Rows from block 2 of the text decoder, named by matrix and row number. Rows with one number belong to one attention dimension. Each number is 200 + 30 x the weight over its row's rms, rounded and kept within 0 to 999. All counts start at 0. After the name is the row's rms in percent of the matrix's.
# q: attention query, key and value (stacked) (decoder.blocks.2.attn.qkv.weight, 384x128, the q third), inputs 86-127
# k: attention query, key and value (stacked) (decoder.blocks.2.attn.qkv.weight, 384x128, the k third), inputs 86-127
q.102,102,208,169,201,188,214,183,173,235,158,178,282,189,178,196,175,225,196,222,164,196,160,196,262,199,159,208,226,267,157,201,263,200,175,184,207,152,164,193,158,113,202,177
k.102,102,187,195,243,184,224,246,193,228,193,146,238,213,195,217,152,164,196,183,135,233,238,180,177,196,155,186,212,201,177,162,181,182,160,205,228,173,199,202,172,236,145,197
q.103,097,173,236,240,208,215,147,155,242,221,229,154,204,213,212,233,179,179,266,201,145,234,209,216,217,160,250,188,213,199,211,176,172,183,246,226,198,211,203,190,191,198,192
k.103,099,224,158,205,161,148,154,210,190,209,216,195,183,190,191,260,190,169,237,146,140,176,216,222,193,214,231,188,209,241,204,238,204,191,170,254,163,208,216,168,158,250,203
q.104,096,250,142,192,158,188,183,189,206,161,178,183,197,216,188,267,182,217,144,184,247,192,207,212,195,197,252,139,178,221,222,203,171,189,194,240,223,196,218,239,197,265,247
k.104,100,203,177,145,188,151,201,224,208,178,213,223,193,197,171,228,142,190,226,254,181,238,257,194,182,203,186,161,181,218,227,192,191,184,235,173,168,152,224,224,201,158,202
q.105,098,204,193,206,231,211,184,223,170,210,176,200,210,183,217,197,181,230,197,190,136,150,165,241,287,174,170,192,166,158,184,277,184,222,201,199,196,242,170,255,146,198,239
k.105,102,180,174,213,203,181,214,208,191,205,222,203,192,173,191,215,201,239,206,169,262,236,217,230,186,216,141,210,148,169,181,182,149,190,239,222,260,243,226,228,172,214,149
q.106,102,201,223,180,235,188,224,203,179,172,232,218,168,231,191,230,219,190,166,154,179,225,180,211,224,208,158,268,253,181,197,127,258,211,178,191,247,248,173,213,166,138,217
k.106,098,195,240,189,170,136,199,245,236,206,217,222,257,195,172,217,185,168,169,194,183,217,199,256,196,181,214,241,252,190,243,198,229,232,209,212,172,281,226,157,185,200,231
q.107,102,223,221,183,198,221,221,216,184,167,257,150,212,238,230,184,199,245,187,146,244,198,198,202,252,265,169,231,204,192,247,251,213,192,228,169,188,234,204,231,233,192,181
k.107,095,130,200,213,263,233,178,160,179,200,224,172,206,184,228,191,176,151,190,248,189,205,179,193,158,126,147,241,208,225,236,238,184,214,190,217,177,242,234,193,175,174,179
q.108,097,172,192,183,215,218,222,210,162,146,191,235,166,186,107,222,186,212,236,157,196,191,186,215,188,217,181,205,223,173,209,222,159,236,200,261,176,185,220,239,195,187,145
k.108,105,194,220,207,232,254,192,219,194,185,219,209,198,171,121,188,181,208,164,185,152,195,230,200,167,219,147,139,225,179,190,111,209,182,224,207,194,202,236,236,268,146,203
q.109,113,209,149,142,153,192,179,254,202,224,229,228,233,219,220,181,252,245,220,188,235,202,203,201,184,193,202,194,198,180,234,256,150,172,190,201,246,200,162,146,204,225,206
k.109,112,171,209,220,205,190,200,239,185,229,189,193,207,168,204,227,195,199,145,197,223,256,193,127,173,234,194,184,197,183,223,229,119,197,230,225,179,205,218,184,193,193,188
q.110,098,185,152,177,229,261,217,163,231,180,152,180,208,254,206,239,259,171,207,207,233,248,233,262,150,197,192,183,204,219,207,186,191,221,260,189,175,176,188,238,170,180,220
k.110,103,247,209,200,205,224,177,227,224,227,165,215,232,290,268,198,204,193,171,189,169,161,214,161,131,225,210,213,203,172,190,177,183,184,205,196,224,197,178,176,199,181,229
q.111,105,213,197,227,191,177,168,211,194,257,170,174,185,230,162,147,193,137,157,152,181,194,186,214,212,212,184,211,167,270,229,225,204,173,202,223,200,201,179,226,192,229,192
k.111,105,173,224,249,201,157,201,218,167,169,193,273,150,206,166,186,244,145,180,191,224,182,236,232,208,248,159,201,140,189,178,216,230,188,204,182,213,173,251,209,175,223,194
q.112,100,234,176,235,181,196,233,173,205,192,204,227,185,188,188,233,204,205,202,185,233,216,170,178,196,182,159,169,222,181,207,182,235,177,212,223,158,160,235,193,228,216,162
k.112,104,199,214,171,214,147,154,178,206,192,177,213,150,161,140,211,183,239,224,230,156,139,159,251,250,250,189,182,225,192,158,193,222,199,168,195,211,229,199,213,206,239,217
q.113,108,177,168,212,222,229,147,186,179,178,176,240,171,216,274,234,175,153,226,221,251,195,187,191,189,224,155,201,223,145,179,183,179,186,274,230,222,216,292,161,152,178,156
k.113,105,206,143,163,255,248,175,192,215,199,187,224,217,142,185,203,181,200,206,252,143,170,185,194,232,225,233,224,237,173,223,242,202,150,202,211,130,133,177,212,203,218,209
q.114,104,195,191,188,246,211,205,183,217,317,205,246,255,225,198,153,236,174,198,200,164,202,178,195,139,196,195,206,235,194,198,157,142,217,198,228,270,208,199,200,246,187,193
k.114,105,225,202,257,223,223,150,212,249,273,212,204,229,214,162,198,198,196,234,186,142,246,175,215,186,218,227,199,230,134,168,208,212,198,184,174,199,185,187,210,199,246,200
q.115,108,238,276,192,121,201,183,211,175,179,184,184,175,190,221,226,153,212,224,248,155,180,219,197,199,162,254,204,149,210,211,184,173,250,191,260,252,163,191,222,198,240,190
k.115,110,204,193,190,179,164,173,208,179,242,235,146,165,113,178,226,137,158,210,177,165,215,234,197,202,184,210,220,196,149,247,222,146,190,189,268,206,212,182,256,170,160,170
q.116,092,150,179,193,208,175,219,185,217,169,162,247,191,186,186,277,217,211,200,179,198,234,229,169,157,204,217,276,253,204,150,188,173,215,149,228,206,222,200,195,171,226,155
k.116,095,211,257,161,215,216,163,226,182,266,169,166,221,168,217,188,160,209,171,157,229,180,165,259,141,205,184,219,218,190,222,220,197,213,177,210,194,152,194,193,206,217,176
q.117,102,176,194,221,199,219,139,171,200,212,173,245,203,191,193,162,212,246,191,241,212,205,239,236,172,215,203,228,209,197,220,182,208,224,267,171,205,160,233,154,147,231,230
k.117,107,191,117,210,186,259,177,206,212,234,155,214,184,151,176,162,188,252,186,198,183,193,201,185,211,192,162,207,194,224,234,220,230,169,169,232,196,180,244,185,176,200,222
q.118,109,187,202,190,212,180,198,190,264,212,159,278,240,150,202,236,180,216,225,182,235,218,154,189,214,278,227,204,183,193,169,181,133,177,181,182,146,219,186,133,207,234,198
k.118,109,217,205,163,264,130,184,174,174,204,213,162,195,201,205,202,235,210,123,251,270,230,182,203,177,150,185,162,218,203,175,203,194,178,207,185,214,236,163,150,205,158,201